From a checkpoint of a small sound classifier: 6400 steps.
Rows from block 3, named by matrix and row number. Each number is 50 + 15 x the weight over its row's rms, rounded and kept within 0 to 99. All counts start at 0. After the name is the row's rms in percent of the matrix's.
# weight_ih_l0_reverse: LSTM input weights, backward direction (gates i, f, g, o stacked) (model.rnn.0.rnn.weight_ih_l0_reverse, 768x144), inputs 0-143
weight_ih_l0_reverse.621 099:62 53 59 43 64 71 40 46 42 34 39 72 39 49 52 32 69 61 67 65 81 67 54 56 79 32 58 45 59 32 85 81 54 45 51 62 38 51 59 48 37 17 53 45 36 71 66 50 46 40 63 50 37 52 38 27 60 58 54 52 50 76 55 69 69 20 82 54 41 40 36 58 74 47 44 39 60 41 60 44 52 32 48 65 56 62 42 72 29 71 22 25 56 38 46 57 59 31 45 19 34 54 46 53 63 45 42 38 39 41 79 67 15 41 48 38 51 87 54 42 70 40 49 40 69 27 27 43 57 26 59 44 29 62 58 29 67 39 37 45 39 52 33 48
weight_ih_l0_reverse.622 109:71 70 41 42 37 42 39 36 35 71 38 46 78 45 70 59 67 29 48 64 33 44 55 28 57 48 43 45 50 39 49 28 54 69 33 27 73 80 37 23 46 73 48 51 43 64 52 68 59 91 57 60 23 68 39 57 48 37 79 39 37 66 46 63 49 54 51 46 47 58 52 62 34 54 54 34 34 33 61 39 41 53 50 56 77 48 36 64 49 29 56 07 63 60 52 55 44 41 17 78 54 54 66 52 65 20 29 42 53 62 46 63 80 46 43 66 42 40 38 56 63 60 56 33 39 61 08 34 54 57 57 50 52 57 54 57 59 21 59 78 58 25 46 50
weight_ih_l0_reverse.623 105:36 47 47 05 51 31 44 57 55 22 74 80 55 49 51 38 57 55 48 59 58 36 53 55 99 19 44 27 52 58 68 50 56 62 40 66 53 48 24 63 51 33 52 54 58 45 58 68 44 53 50 53 21 46 76 58 36 27 39 39 53 42 74 48 31 37 53 69 94 44 70 51 44 30 81 77 40 58 53 69 51 35 45 58 66 65 33 54 76 50 44 48 47 46 31 39 77 46 66 41 50 39 64 26 60 45 61 60 49 51 23 58 45 31 51 49 60 45 43 38 43 68 43 36 48 40 39 15 55 46 54 45 46 50 66 45 42 52 95 52 45 47 37 53
weight_ih_l0_reverse.624 121:47 43 54 62 60 55 45 28 17 32 62 24 59 32 67 54 32 40 63 46 60 72 47 32 51 55 73 76 42 49 50 65 76 29 56 42 44 45 36 42 73 45 33 60 63 67 33 51 54 24 13 58 40 38 61 51 57 65 36 78 39 67 24 55 55 34 63 22 30 57 81 67 56 38 46 78 43 30 36 54 60 78 70 39 54 46 82 52 46 58 70 61 43 41 67 54 51 48 46 52 44 52 60 43 40 21 63 41 30 58 56 41 42 62 39 51 35 63 43 54 43 51 55 69 75 36 37 47 40 43 90 92 41 57 38 29 42 57 45 39 44 56 65 29
weight_ih_l0_reverse.625 104:26 49 38 48 33 45 63 36 79 37 43 36 49 53 33 67 26 49 43 57 51 81 60 57 58 71 55 34 62 41 42 54 50 27 71 63 21 64 49 55 45 44 45 51 36 63 65 36 59 38 58 21 40 38 80 41 64 60 55 42 38 52 39 43 42 51 58 57 49 50 26 26 64 61 24 53 47 32 40 47 72 67 58 25 42 33 78 87 40 45 67 67 41 57 49 58 26 84 42 68 70 51 50 26 55 95 38 72 28 31 49 46 38 42 72 35 38 34 55 50 33 44 45 48 35 69 61 66 58 42 52 47 61 61 56 42 37 45 60 66 32 88 68 60
weight_ih_l0_reverse.626 110:36 64 45 55 37 57 48 29 54 80 43 18 43 59 18 57 39 57 64 56 65 27 39 43 91 48 47 45 57 43 35 39 51 29 32 41 65 55 31 63 53 59 28 50 58 46 61 64 45 62 71 18 52 45 16 68 35 50 47 41 31 61 62 28 51 43 40 58 71 70 54 45 39 55 72 47 51 36 64 45 51 32 66 65 57 84 56 29 53 49 38 60 82 29 37 45 37 52 60 79 43 65 42 45 54 51 77 24 53 34 44 47 44 60 77 62 46 56 44 25 31 38 82 65 57 61 59 51 61 23 66 48 82 45 49 33 44 28 38 66 52 59 61 70
weight_ih_l0_reverse.627 099:32 57 56 60 20 62 55 38 57 51 61 76 34 38 67 38 74 42 51 36 60 54 57 63 46 48 51 49 35 64 38 87 63 35 45 69 39 59 63 39 85 52 53 36 75 10 76 48 38 57 75 34 51 34 14 54 62 44 52 56 43 41 80 44 62 65 57 26 60 40 45 55 58 22 42 37 38 46 70 52 47 34 64 60 80 43 00 44 54 44 46 42 51 48 43 54 45 43 76 52 55 48 66 34 44 54 65 60 80 44 18 55 37 27 57 67 39 23 44 40 56 57 34 53 35 55 60 71 21 69 54 55 44 38 41 72 47 51 46 57 42 59 43 50
weight_ih_l0_reverse.628 105:38 35 82 79 33 84 46 57 40 51 52 47 44 57 63 29 22 40 38 42 33 54 39 46 48 54 72 64 15 34 55 51 56 56 65 27 48 32 56 63 47 28 50 74 45 65 21 67 28 52 48 57 43 72 65 63 54 30 58 44 43 69 48 60 35 37 51 62 50 39 61 53 38 54 23 67 50 63 59 43 44 56 50 53 84 47 36 65 46 73 50 45 73 51 60 53 37 71 61 53 36 49 59 68 64 39 26 27 71 43 68 56 53 60 28 26 26 28 65 28 87 38 56 54 43 29 69 57 34 63 54 50 35 53 22 30 52 46 64 67 73 43 45 25
weight_ih_l0_reverse.629 112:25 33 50 31 40 65 36 36 28 34 29 78 18 62 48 38 37 43 53 54 52 17 78 51 51 53 80 39 17 61 60 45 30 65 72 27 49 22 56 49 67 51 63 48 36 64 45 34 55 69 67 42 39 77 68 45 49 42 42 46 56 56 56 35 44 54 64 47 64 24 71 38 40 41 46 50 05 81 52 44 70 28 52 42 57 34 50 69 44 64 35 57 34 74 45 71 33 23 53 66 66 47 34 46 83 48 35 47 36 43 74 51 47 46 39 52 64 58 66 65 54 61 59 62 56 44 57 80 68 67 45 50 45 58 45 39 51 54 39 41 76 42 51 61
weight_ih_l0_reverse.630 109:48 59 53 64 51 72 60 51 59 42 47 57 49 45 60 34 54 66 24 65 36 58 75 41 60 62 35 58 71 70 33 38 22 66 53 58 41 60 38 87 35 61 56 60 53 69 40 43 56 41 36 47 34 33 49 62 67 63 51 61 46 71 64 21 22 62 75 56 65 35 74 01 44 46 40 26 62 26 30 48 55 45 66 57 42 48 16 57 68 62 48 46 24 58 89 35 39 38 37 53 35 48 46 32 39 67 54 40 43 70 69 44 44 52 62 31 33 23 54 74 73 26 50 59 60 58 61 56 48 57 37 50 45 39 29 54 65 34 53 25 46 61 35 63
weight_ih_l0_reverse.631 089:49 69 55 34 78 38 59 50 51 27 36 61 57 58 62 62 47 13 58 42 57 64 45 31 58 64 80 37 39 70 32 55 60 32 46 91 47 36 35 43 38 49 57 48 34 70 56 80 31 53 40 57 62 64 24 77 43 23 69 44 42 42 25 51 51 67 57 55 71 32 60 80 39 34 60 54 41 21 68 47 43 48 44 52 70 47 49 64 23 63 49 48 43 55 44 62 62 34 60 51 35 72 61 60 25 36 58 57 40 44 54 25 41 65 40 54 55 55 49 51 79 42 44 19 57 26 30 45 37 43 36 45 79 64 69 66 32 46 65 37 80 35 43 67
weight_ih_l0_reverse.632 089:27 36 49 50 79 31 31 63 65 57 50 64 50 56 40 44 54 60 56 47 52 29 61 51 45 41 38 74 45 51 32 38 71 69 67 66 54 30 37 56 57 67 68 35 47 17 48 38 42 64 33 39 37 33 75 74 24 64 59 45 26 56 42 47 57 42 56 67 39 68 57 47 30 66 28 46 56 21 39 46 15 37 39 71 68 40 40 35 43 44 25 31 29 83 60 58 70 48 47 38 46 77 66 61 65 58 41 44 64 48 44 79 50 39 76 50 68 37 51 70 40 69 73 83 70 57 35 47 32 61 27 32 35 63 56 55 57 46 32 42 73 36 43 55
weight_ih_l0_reverse.633 096:42 79 49 47 56 54 60 35 41 42 47 56 56 48 35 47 28 28 32 61 52 53 29 34 67 70 55 45 50 69 60 69 59 35 49 43 52 72 45 34 34 42 87 53 45 31 32 76 36 47 62 47 61 22 68 50 73 55 24 42 54 44 58 55 92 49 76 59 41 44 58 50 66 66 41 34 39 54 64 45 65 67 71 51 71 65 29 54 62 56 56 50 47 64 32 32 81 41 36 30 38 58 51 64 16 18 56 36 31 40 44 56 46 60 66 59 44 69 26 46 10 62 49 54 76 40 58 26 55 15 57 64 47 51 65 38 26 55 40 63 61 53 49 43
weight_ih_l0_reverse.634 090:30 49 53 65 70 42 46 68 15 43 41 43 72 41 84 68 68 40 73 42 37 67 63 45 22 40 34 53 39 59 38 49 78 44 71 48 35 79 47 57 44 31 96 63 23 45 28 54 39 59 28 37 49 62 37 78 68 66 54 72 57 53 72 66 33 63 37 52 58 47 15 53 44 60 48 36 39 51 58 42 51 42 37 66 39 61 34 44 52 41 52 41 49 32 49 49 58 59 57 44 46 43 56 65 55 31 62 51 28 52 35 77 72 48 46 30 20 58 55 60 22 62 50 56 33 69 58 34 61 49 53 42 35 17 71 57 69 29 73 48 42 34 53 57
weight_ih_l0_reverse.635 109:51 30 22 45 34 34 41 20 58 48 62 64 70 23 54 23 38 59 54 58 64 51 63 33 60 74 52 62 48 48 57 72 67 67 24 59 60 25 62 59 44 48 58 56 57 39 42 89 54 41 49 83 51 34 42 23 41 66 32 46 41 65 07 48 73 72 70 33 49 35 56 34 41 32 46 56 55 59 31 41 58 51 55 55 65 48 51 29 52 57 56 25 59 58 57 38 72 48 51 85 55 39 62 42 58 58 36 46 40 53 48 51 61 49 51 60 33 37 31 55 75 41 57 24 32 59 59 54 53 17 77 61 57 47 68 32 73 58 76 13 46 50 51 53
weight_ih_l0_reverse.636 135:37 23 45 57 60 54 68 40 28 38 42 30 37 35 39 59 60 14 46 26 52 69 39 56 46 41 52 34 64 53 56 63 52 20 60 76 43 81 42 42 54 60 52 50 32 20 42 56 41 51 36 47 50 49 55 34 60 51 49 54 82 55 24 44 34 39 59 61 61 43 51 45 14 47 62 52 54 45 64 60 68 32 67 80 46 51 34 48 51 48 59 67 55 50 70 61 39 39 22 35 81 39 66 66 33 48 81 55 31 62 35 65 67 52 53 31 52 56 51 55 39 99 46 82 61 27 50 44 39 65 30 55 52 54 41 48 47 35 49 69 56 59 39 93
weight_ih_l0_reverse.637 089:34 46 22 65 54 62 55 36 71 36 32 49 63 47 20 54 62 59 59 51 79 29 55 33 40 34 67 68 43 36 44 28 49 77 56 52 65 59 52 50 63 39 39 18 33 46 55 43 52 53 73 52 52 62 58 71 60 45 58 36 52 58 31 59 53 56 20 59 36 55 30 52 50 67 75 63 60 39 61 66 48 40 30 15 53 41 59 59 63 40 79 63 45 81 42 54 43 44 63 31 75 75 39 24 42 73 58 08 60 58 53 70 77 60 62 34 69 46 55 58 46 38 48 45 38 45 47 42 53 15 50 40 47 50 45 36 30 47 35 30 45 84 46 78
weight_ih_l0_reverse.638 133:42 57 36 54 57 37 50 42 42 38 38 50 52 06 45 80 38 70 56 69 42 43 51 99 49 39 43 55 62 32 52 52 48 31 46 47 45 49 43 51 56 51 50 60 60 33 51 59 64 51 99 47 70 51 70 58 37 17 34 51 42 42 48 58 52 82 44 53 43 44 48 51 42 31 36 71 41 43 37 21 52 64 56 60 55 68 57 45 59 50 55 58 66 47 54 31 51 53 39 48 11 41 48 44 49 57 54 43 80 43 53 56 61 71 47 39 52 50 48 58 56 37 58 51 54 29 42 55 27 31 30 62 34 56 49 62 41 58 61 63 62 52 25 51
weight_ih_l0_reverse.639 091:38 55 32 56 47 33 49 43 46 40 61 46 63 41 29 46 57 99 59 62 60 29 52 70 58 53 32 68 72 65 46 42 39 66 50 65 66 35 21 44 43 22 45 38 61 21 43 42 65 28 58 38 49 66 71 37 50 64 69 69 48 64 58 39 32 54 80 51 33 51 49 66 32 53 31 46 49 19 52 32 46 59 16 39 59 34 47 35 75 85 42 43 48 66 35 40 58 63 51 59 34 38 54 33 26 46 75 85 52 52 70 51 63 53 42 74 49 39 52 25 32 56 45 57 35 32 49 48 43 47 38 63 36 79 38 64 61 52 57 77 41 56 36 57
weight_ih_l0_reverse.640 124:35 50 57 24 31 63 70 73 16 55 54 56 55 54 39 58 34 58 48 70 72 45 47 44 36 23 62 38 23 50 56 53 62 51 48 53 91 65 34 35 54 60 41 59 51 51 35 68 66 60 47 85 17 63 50 43 71 26 63 40 51 60 30 15 58 37 42 43 80 85 39 44 42 53 53 53 50 70 60 42 54 38 48 43 95 31 35 72 70 52 62 50 52 52 62 61 70 48 49 43 45 27 48 28 59 57 44 49 61 37 50 77 42 61 40 49 22 57 51 38 46 45 53 87 39 52 47 32 65 50 60 24 50 44 35 24 33 63 38 50 57 42 41 54
weight_ih_l0_reverse.641 087:71 52 44 46 53 46 43 48 46 84 64 82 62 52 69 31 50 30 60 32 83 59 26 22 34 28 38 44 56 57 47 60 48 26 26 64 39 59 70 48 70 52 53 47 53 56 42 52 39 52 42 35 39 30 38 79 52 76 21 45 56 38 31 36 46 60 33 31 62 34 36 23 41 62 43 48 56 32 44 51 25 32 68 35 31 35 67 27 43 62 66 62 59 40 61 48 21 61 43 60 45 66 58 37 29 52 49 56 72 57 39 50 59 33 34 69 51 67 49 69 85 73 62 53 57 20 44 45 48 73 50 45 36 73 57 68 60 60 67 87 50 51 50 51
weight_ih_l0_reverse.642 110:71 30 49 60 48 22 68 38 42 56 48 43 45 57 46 57 53 99 56 49 30 51 50 60 60 70 67 66 36 44 57 64 53 37 51 31 49 42 54 52 26 36 44 60 56 42 80 47 46 42 13 50 54 34 54 55 63 18 32 42 37 53 38 43 48 27 55 48 50 52 50 49 44 45 43 87 53 46 46 53 55 61 63 70 64 29 80 62 58 42 55 39 58 52 46 30 38 65 30 32 41 93 48 60 42 35 46 44 52 72 37 68 64 54 38 23 35 45 34 58 40 41 27 47 52 82 50 39 41 33 51 63 59 47 77 71 68 50 45 44 28 48 56 50
weight_ih_l0_reverse.643 082:60 55 53 65 86 68 91 50 39 47 64 60 54 42 57 78 49 29 50 40 45 49 59 42 11 69 82 33 62 43 49 44 62 69 47 47 45 43 43 46 47 71 36 89 61 55 51 51 48 47 18 52 57 66 62 49 64 42 67 59 31 38 43 58 44 39 53 21 36 67 29 43 64 26 46 46 45 45 71 30 49 46 62 33 62 77 37 30 38 61 44 48 54 58 57 54 42 76 55 48 46 54 55 60 26 67 45 46 56 29 28 63 62 65 55 72 27 38 65 31 55 36 24 43 57 38 63 56 44 50 58 47 34 48 43 75 00 60 61 32 20 48 41 63
weight_ih_l0_reverse.644 078:53 49 71 42 57 43 78 44 66 44 48 26 33 52 42 51 57 59 17 49 57 45 54 46 46 37 51 62 32 77 45 65 57 37 35 52 62 67 51 44 45 51 57 50 77 78 31 34 50 44 32 37 28 32 66 71 65 54 43 59 71 62 54 46 99 25 64 67 54 64 56 56 34 50 40 41 55 61 58 36 54 56 66 46 40 45 43 29 51 65 23 46 37 73 28 66 58 55 35 77 33 57 28 48 58 38 41 69 24 35 23 52 70 82 49 57 48 72 49 35 33 66 52 62 54 37 51 58 45 29 39 52 52 36 58 50 59 47 07 87 54 38 33 50
weight_ih_l0_reverse.645 120:64 57 63 24 28 33 64 51 54 40 59 60 48 47 54 74 44 40 39 56 63 49 55 45 85 75 65 47 41 78 32 18 69 51 62 56 47 41 42 65 51 36 33 74 40 51 32 58 50 71 61 66 19 39 79 61 28 43 64 49 79 72 31 50 68 44 47 59 99 33 47 68 57 57 48 47 73 35 40 28 51 37 45 47 83 26 60 33 59 39 53 34 31 39 53 41 47 49 47 25 50 34 47 57 67 61 14 64 44 53 47 65 49 55 30 43 43 28 45 34 38 72 42 36 42 56 47 37 68 47 52 48 58 45 53 17 68 51 73 49 39 42 53 51
weight_ih_l0_reverse.646 094:15 53 49 51 73 57 39 53 76 76 46 68 53 35 53 71 26 53 70 24 68 49 58 50 53 39 62 48 30 32 66 75 47 57 63 32 62 42 46 70 77 52 57 56 24 43 26 47 58 62 51 56 33 73 65 43 59 44 40 39 38 41 42 30 41 20 52 51 32 49 62 56 47 46 79 52 56 60 49 46 50 25 41 62 59 35 47 38 33 48 92 76 52 28 67 71 45 89 29 44 61 41 48 33 54 43 55 26 40 31 63 61 53 27 19 38 37 33 48 50 54 64 51 61 40 40 83 48 43 54 27 71 47 42 55 60 49 40 64 35 65 76 36 35
weight_ih_l0_reverse.647 107:57 57 50 75 34 80 74 38 61 47 44 39 53 49 41 28 37 43 39 47 38 49 62 36 49 46 69 29 69 51 57 37 51 46 39 35 62 61 58 66 66 73 25 46 46 23 37 91 45 54 62 40 55 43 39 72 45 58 45 56 46 37 90 46 77 63 51 37 72 48 23 34 26 54 64 44 35 75 46 63 63 52 68 47 44 31 35 24 89 50 58 45 83 63 59 69 43 49 48 44 19 65 47 31 29 41 57 55 56 58 16 65 47 36 74 33 48 52 57 19 33 54 45 53 39 56 57 25 60 51 54 54 74 51 40 49 24 44 54 65 43 38 42 64
weight_ih_l0_reverse.648 099:48 24 68 69 60 41 50 48 55 64 67 41 43 45 41 55 62 65 75 45 60 51 70 33 61 57 53 54 87 50 55 60 31 25 46 53 47 33 51 63 37 41 41 77 39 51 58 59 68 82 40 29 38 44 53 22 35 41 54 99 69 63 67 27 57 49 62 22 33 52 56 53 36 62 59 51 31 61 51 54 46 35 50 17 35 60 37 45 73 49 43 46 37 46 47 52 59 33 50 41 46 28 47 33 46 40 49 28 50 66 44 44 79 61 41 64 36 92 41 47 44 49 74 38 24 32 22 39 19 59 39 83 32 55 67 59 66 50 45 53 50 70 64 47
weight_ih_l0_reverse.649 091:71 49 57 57 42 25 65 49 80 37 45 29 33 39 68 35 35 44 49 59 51 75 71 30 53 58 34 59 38 55 53 69 93 48 45 56 42 42 55 52 77 48 52 38 57 49 35 45 62 62 32 42 42 60 25 49 00 75 47 45 45 65 57 36 32 55 38 65 79 55 73 57 33 26 49 43 29 64 43 35 57 45 77 72 30 60 70 34 38 43 54 61 54 14 40 56 55 62 33 60 57 30 64 57 53 40 45 46 42 51 55 66 72 59 79 54 40 60 35 52 58 43 53 35 34 50 38 41 64 25 50 48 50 43 68 48 18 55 48 57 55 89 50 41
weight_ih_l0_reverse.650 101:48 53 39 67 08 40 50 66 51 68 55 24 26 61 46 74 48 65 48 40 54 54 63 47 31 38 42 35 40 67 45 45 42 30 60 49 42 60 69 52 49 53 88 30 24 53 49 46 50 57 40 36 67 43 65 46 54 64 52 72 77 68 64 78 56 57 57 26 60 34 46 36 58 39 25 40 32 31 53 57 48 37 48 58 27 55 31 34 68 47 42 68 55 58 45 53 49 79 20 49 41 44 22 70 56 32 65 61 49 20 59 52 53 31 40 47 38 52 61 46 10 62 63 69 68 47 62 38 87 31 69 51 76 54 46 68 34 53 74 63 29 36 50 62
weight_ih_l0_reverse.651 111:70 66 35 53 79 69 55 20 57 60 49 52 69 41 35 49 51 28 71 66 69 76 31 59 71 39 51 28 60 49 53 41 58 68 57 36 48 13 54 63 81 64 50 42 52 39 60 58 60 48 34 12 69 74 32 38 42 63 26 44 61 46 52 30 42 67 48 57 39 47 32 52 45 39 44 62 67 24 72 80 21 37 48 23 18 57 52 33 33 51 66 66 51 54 69 63 39 54 61 54 65 64 48 64 33 36 42 50 47 49 60 46 29 53 51 33 65 58 37 71 22 03 50 39 56 45 51 55 46 36 66 48 46 45 59 54 63 55 46 69 42 70 56 43
weight_ih_l0_reverse.652 107:56 28 59 73 53 45 42 27 44 51 71 44 70 42 29 42 63 67 77 38 45 36 65 13 47 72 40 35 51 68 55 37 48 66 60 41 56 76 60 39 36 48 54 50 46 41 43 56 40 64 62 58 73 64 46 54 59 71 56 51 35 78 39 42 48 42 43 58 60 29 64 75 55 25 41 32 32 45 33 59 82 50 36 74 39 35 64 35 35 66 50 49 53 68 35 77 56 61 24 63 46 44 86 45 67 50 20 53 80 52 43 48 55 51 42 60 28 59 34 17 65 43 75 54 59 22 49 54 29 53 20 46 17 57 41 59 69 34 47 48 53 38 54 29
weight_ih_l0_reverse.653 092:32 39 57 32 38 36 57 52 18 78 28 46 55 35 64 28 64 40 63 34 40 20 80 45 28 66 44 60 43 56 45 64 34 64 66 60 33 32 49 50 74 59 44 34 42 22 70 58 48 75 41 54 43 44 52 53 33 38 38 52 55 59 74 72 66 56 49 39 64 38 69 69 50 37 59 67 25 51 50 45 65 22 45 66 30 59 39 58 65 53 52 50 50 69 66 53 58 64 39 25 34 32 64 39 95 63 56 53 52 25 71 66 50 65 14 62 36 43 43 47 69 37 49 46 53 56 56 67 31 53 56 66 36 65 63 38 68 52 56 08 48 31 48 57
weight_ih_l0_reverse.654 092:17 55 53 36 65 34 63 36 38 33 23 39 53 53 44 30 20 35 40 59 70 56 74 62 52 51 37 54 51 41 56 40 55 56 43 36 34 46 52 47 50 42 53 48 33 44 36 58 72 56 34 55 42 70 38 36 45 31 71 50 79 26 68 82 75 54 54 56 68 34 40 30 40 54 27 45 46 38 71 68 64 40 35 68 47 61 40 61 76 58 35 33 47 47 54 47 46 38 46 37 76 54 72 48 73 96 61 29 42 62 24 83 78 50 63 52 41 77 50 45 69 51 47 40 45 63 66 42 61 68 47 36 15 56 52 75 33 43 39 46 31 67 36 54
weight_ih_l0_reverse.655 105:37 56 31 66 50 62 52 65 31 70 38 42 50 26 47 36 67 54 46 87 70 42 64 42 65 60 40 41 44 71 68 39 51 60 49 49 55 45 36 64 38 53 42 63 53 48 38 55 38 54 41 33 61 53 39 58 39 36 33 58 70 53 33 58 50 31 34 63 46 39 69 42 38 37 29 67 30 45 55 62 48 43 49 92 38 41 50 15 61 44 62 43 58 41 57 40 59 46 72 30 27 30 62 39 36 53 60 42 41 45 27 70 99 78 40 48 58 62 76 49 50 62 55 58 38 42 27 45 42 54 37 65 66 77 51 63 19 49 70 74 66 38 32 09
weight_ih_l0_reverse.656 093:49 50 34 73 25 51 65 67 86 57 60 69 72 40 57 50 65 57 34 62 53 36 48 46 45 51 40 63 56 59 26 00 34 47 76 71 58 27 31 72 20 61 58 44 45 62 64 48 79 38 68 79 62 44 75 43 51 61 65 53 46 76 39 35 62 53 45 36 68 57 56 44 37 40 39 64 53 67 54 53 30 43 13 49 60 38 62 51 49 68 74 24 32 80 48 64 63 54 52 59 54 57 51 66 27 38 46 54 47 47 61 39 53 25 26 50 59 57 44 42 38 46 40 53 55 75 32 46 44 41 41 35 23 65 43 39 37 39 38 58 41 19 27 55
weight_ih_l0_reverse.657 114:51 52 54 41 51 54 38 28 41 62 40 41 26 19 34 22 53 42 38 52 55 44 54 97 62 51 75 42 20 50 45 47 77 57 50 61 71 43 99 28 58 51 51 62 47 48 34 50 37 43 69 51 35 69 67 49 52 38 58 52 47 56 41 58 63 66 47 64 50 49 57 29 30 46 43 66 38 45 35 90 51 52 74 53 49 60 42 47 38 49 58 40 59 77 35 19 47 49 64 64 90 52 58 56 50 53 55 71 60 40 44 55 26 40 59 78 51 60 17 66 31 66 58 28 50 35 31 59 31 25 32 66 39 52 52 52 55 41 51 57 21 54 49 43
weight_ih_l0_reverse.658 086:35 47 62 61 68 44 58 52 81 50 64 31 25 28 58 55 44 61 45 64 43 44 59 55 37 69 45 57 45 34 74 52 47 41 21 51 28 65 54 37 35 42 36 51 59 58 62 27 50 41 63 88 29 37 42 39 53 46 40 58 69 34 49 35 43 42 38 23 33 91 29 40 53 59 31 48 51 41 76 33 47 66 33 51 49 49 55 47 60 88 49 34 73 68 37 69 64 47 65 72 80 40 67 77 54 62 19 52 39 53 68 25 42 34 55 45 53 84 43 60 41 55 54 48 53 52 29 62 43 43 40 69 50 57 61 51 78 28 53 38 25 24 32 49
weight_ih_l0_reverse.659 099:55 42 52 27 81 53 25 43 66 71 54 26 30 51 30 48 32 46 70 47 59 67 33 32 51 56 56 70 26 65 66 56 59 74 38 59 54 31 22 39 56 57 54 25 55 55 39 43 51 65 61 54 68 34 63 47 67 50 22 89 67 69 28 66 80 35 60 50 54 50 50 52 33 29 35 50 51 65 23 51 53 78 35 43 75 53 31 63 59 71 48 61 44 38 62 48 40 47 57 44 28 81 62 51 54 54 58 57 33 56 29 51 26 46 26 72 54 36 50 46 32 78 55 31 25 54 20 63 51 43 71 56 46 48 43 75 53 53 48 50 64 24 42 64
weight_ih_l0_reverse.660 114:12 47 48 60 68 62 34 45 19 47 24 60 45 36 46 46 73 70 35 63 59 35 62 33 33 48 48 32 68 47 35 75 17 63 54 26 64 59 35 18 49 63 36 16 54 47 64 66 63 59 73 71 48 41 40 63 50 59 52 33 32 38 46 29 27 40 38 58 63 83 48 37 44 63 68 58 46 66 58 39 31 38 47 46 63 41 35 79 48 46 58 67 55 65 58 39 47 50 57 50 31 50 37 27 66 45 71 19 43 56 70 36 67 36 45 57 50 45 52 74 38 55 51 67 39 49 87 69 62 77 58 60 46 61 67 33 60 40 47 27 38 70 45 49
weight_ih_l0_reverse.661 085:24 57 68 52 57 44 26 57 51 62 66 47 70 49 40 27 70 35 80 38 41 48 60 46 32 49 52 67 64 17 37 25 43 46 81 30 60 69 40 61 23 29 54 68 45 28 56 35 60 29 48 32 44 71 54 29 62 51 30 64 69 57 44 65 19 53 40 77 54 43 50 39 56 29 54 52 49 35 32 50 51 40 28 31 35 53 39 38 77 59 50 30 55 56 47 38 68 70 46 50 55 80 50 53 38 45 48 21 74 44 63 50 24 69 38 72 34 89 35 57 69 59 76 54 67 70 52 37 43 54 52 61 63 60 62 50 67 34 38 49 44 61 73 46
weight_ih_l0_reverse.662 114:52 53 41 54 28 25 41 62 39 65 32 51 49 41 53 64 31 48 77 36 64 38 23 61 50 65 46 55 44 22 63 18 83 54 65 51 41 51 45 38 71 54 47 01 52 75 54 51 95 63 54 62 75 53 59 44 53 38 57 45 59 32 64 46 48 39 58 54 50 57 37 51 51 44 55 30 31 60 33 45 56 01 58 70 53 62 63 56 67 57 36 23 44 29 36 60 67 56 72 61 68 63 54 44 66 56 47 37 49 37 59 73 41 29 61 63 46 25 49 35 48 73 49 61 41 54 32 66 50 52 61 54 61 44 42 56 67 24 65 70 14 36 39 53
weight_ih_l0_reverse.663 093:22 31 62 73 58 66 44 65 63 53 47 51 36 30 53 10 67 81 77 47 10 68 51 49 45 65 56 53 65 56 31 53 32 35 49 58 48 58 44 48 54 66 67 60 59 34 43 28 21 64 24 47 61 64 85 49 56 48 40 25 57 57 34 33 49 53 36 25 49 74 37 51 56 63 27 71 69 50 50 60 58 32 41 33 70 56 58 60 60 60 31 62 53 48 42 55 67 77 47 27 51 74 63 69 42 61 35 49 41 53 45 49 72 36 36 23 48 50 48 34 55 63 85 74 43 54 42 49 36 53 27 50 70 30 32 71 36 43 32 60 51 39 39 59
weight_ih_l0_reverse.664 125:47 58 41 74 12 56 64 67 51 65 54 46 35 56 59 50 49 30 31 56 55 60 57 53 62 66 35 44 51 10 63 28 42 23 37 52 80 35 27 60 45 80 37 14 46 53 45 39 61 61 37 35 61 54 48 48 42 35 51 67 68 39 54 47 34 47 49 48 66 55 43 61 50 36 52 46 64 68 67 43 63 00 68 38 36 47 33 75 56 62 19 51 65 53 65 66 55 50 47 40 55 47 36 40 40 32 36 51 83 63 76 50 39 27 51 49 55 18 54 26 48 55 49 46 63 48 67 73 49 44 56 76 47 68 46 68 66 48 72 56 36 62 48 47
weight_ih_l0_reverse.665 093:62 43 45 66 41 35 54 70 68 48 13 36 66 49 61 21 78 63 55 56 46 47 48 54 66 61 49 56 40 36 60 42 67 42 63 52 63 72 24 52 43 36 36 25 84 63 32 36 47 41 30 79 41 46 74 61 25 53 42 32 20 70 39 54 73 56 62 39 42 60 56 23 20 33 30 68 50 40 32 34 54 48 65 38 53 35 57 38 50 65 68 42 57 65 54 51 54 49 62 37 68 41 37 53 76 41 37 39 23 72 62 76 42 49 49 50 43 73 49 43 50 48 49 69 78 40 63 23 63 54 60 87 19 52 34 42 67 36 54 58 50 45 66 39
weight_ih_l0_reverse.666 105:42 51 36 72 50 68 38 28 42 61 34 33 67 67 58 40 50 57 61 26 53 41 56 51 83 24 69 56 46 51 32 44 39 39 59 50 44 44 38 56 55 29 03 80 38 66 43 29 47 47 46 36 34 61 61 58 46 38 47 44 36 62 63 54 59 62 63 68 67 59 47 31 40 40 34 78 59 60 60 63 75 27 53 76 78 36 39 70 47 45 43 41 68 42 50 43 21 37 52 58 50 69 45 42 68 65 46 66 49 66 10 26 27 23 35 43 71 31 58 36 36 54 46 65 55 42 60 72 72 77 47 33 59 63 59 30 32 52 65 60 75 61 44 47
weight_ih_l0_reverse.667 090:78 68 53 54 18 50 77 38 53 50 28 53 43 42 79 40 62 62 53 54 60 59 71 48 53 41 42 30 55 69 45 31 64 59 57 82 64 62 52 50 49 44 88 68 24 52 53 43 59 42 38 57 58 29 63 40 23 37 53 26 57 60 49 54 65 34 64 62 49 70 36 42 34 69 44 60 83 36 41 08 48 41 62 66 38 44 52 49 33 67 61 48 43 66 30 27 50 36 43 47 58 46 39 45 82 33 42 50 24 50 42 35 18 26 35 56 11 68 46 44 65 55 55 47 62 70 22 50 55 71 41 68 47 33 55 42 62 75 67 46 40 57 51 52
weight_ih_l0_reverse.668 093:47 39 44 57 50 53 24 52 53 19 77 54 62 52 68 47 43 51 48 38 39 26 41 71 36 49 56 50 39 55 34 77 59 46 26 26 56 46 68 68 57 51 47 53 86 51 76 79 64 51 64 47 71 22 47 38 55 91 68 27 61 67 71 50 34 33 53 60 33 53 39 57 25 48 54 50 30 33 42 82 40 54 45 38 22 22 54 27 40 48 56 34 52 46 63 40 51 33 50 54 48 72 68 66 42 62 20 40 40 56 52 66 66 53 47 51 34 32 56 75 43 34 48 95 39 51 61 67 65 32 48 54 48 41 77 48 55 49 31 39 73 35 48 46
weight_ih_l0_reverse.669 082:55 70 56 55 57 39 36 53 45 88 45 29 37 24 65 55 33 77 52 39 63 46 79 61 12 41 59 62 59 51 43 91 39 84 63 46 47 30 59 70 36 56 41 51 24 36 73 49 39 48 63 43 60 47 36 59 43 83 36 31 50 70 58 40 48 43 29 67 49 37 56 28 36 46 54 37 18 43 64 26 76 62 46 49 37 44 92 41 19 79 40 29 48 54 55 56 63 36 55 66 48 41 58 54 52 29 41 42 68 27 62 69 41 44 72 47 49 59 47 46 45 31 61 65 54 49 49 50 58 38 30 74 68 64 35 46 46 44 38 52 49 42 42 59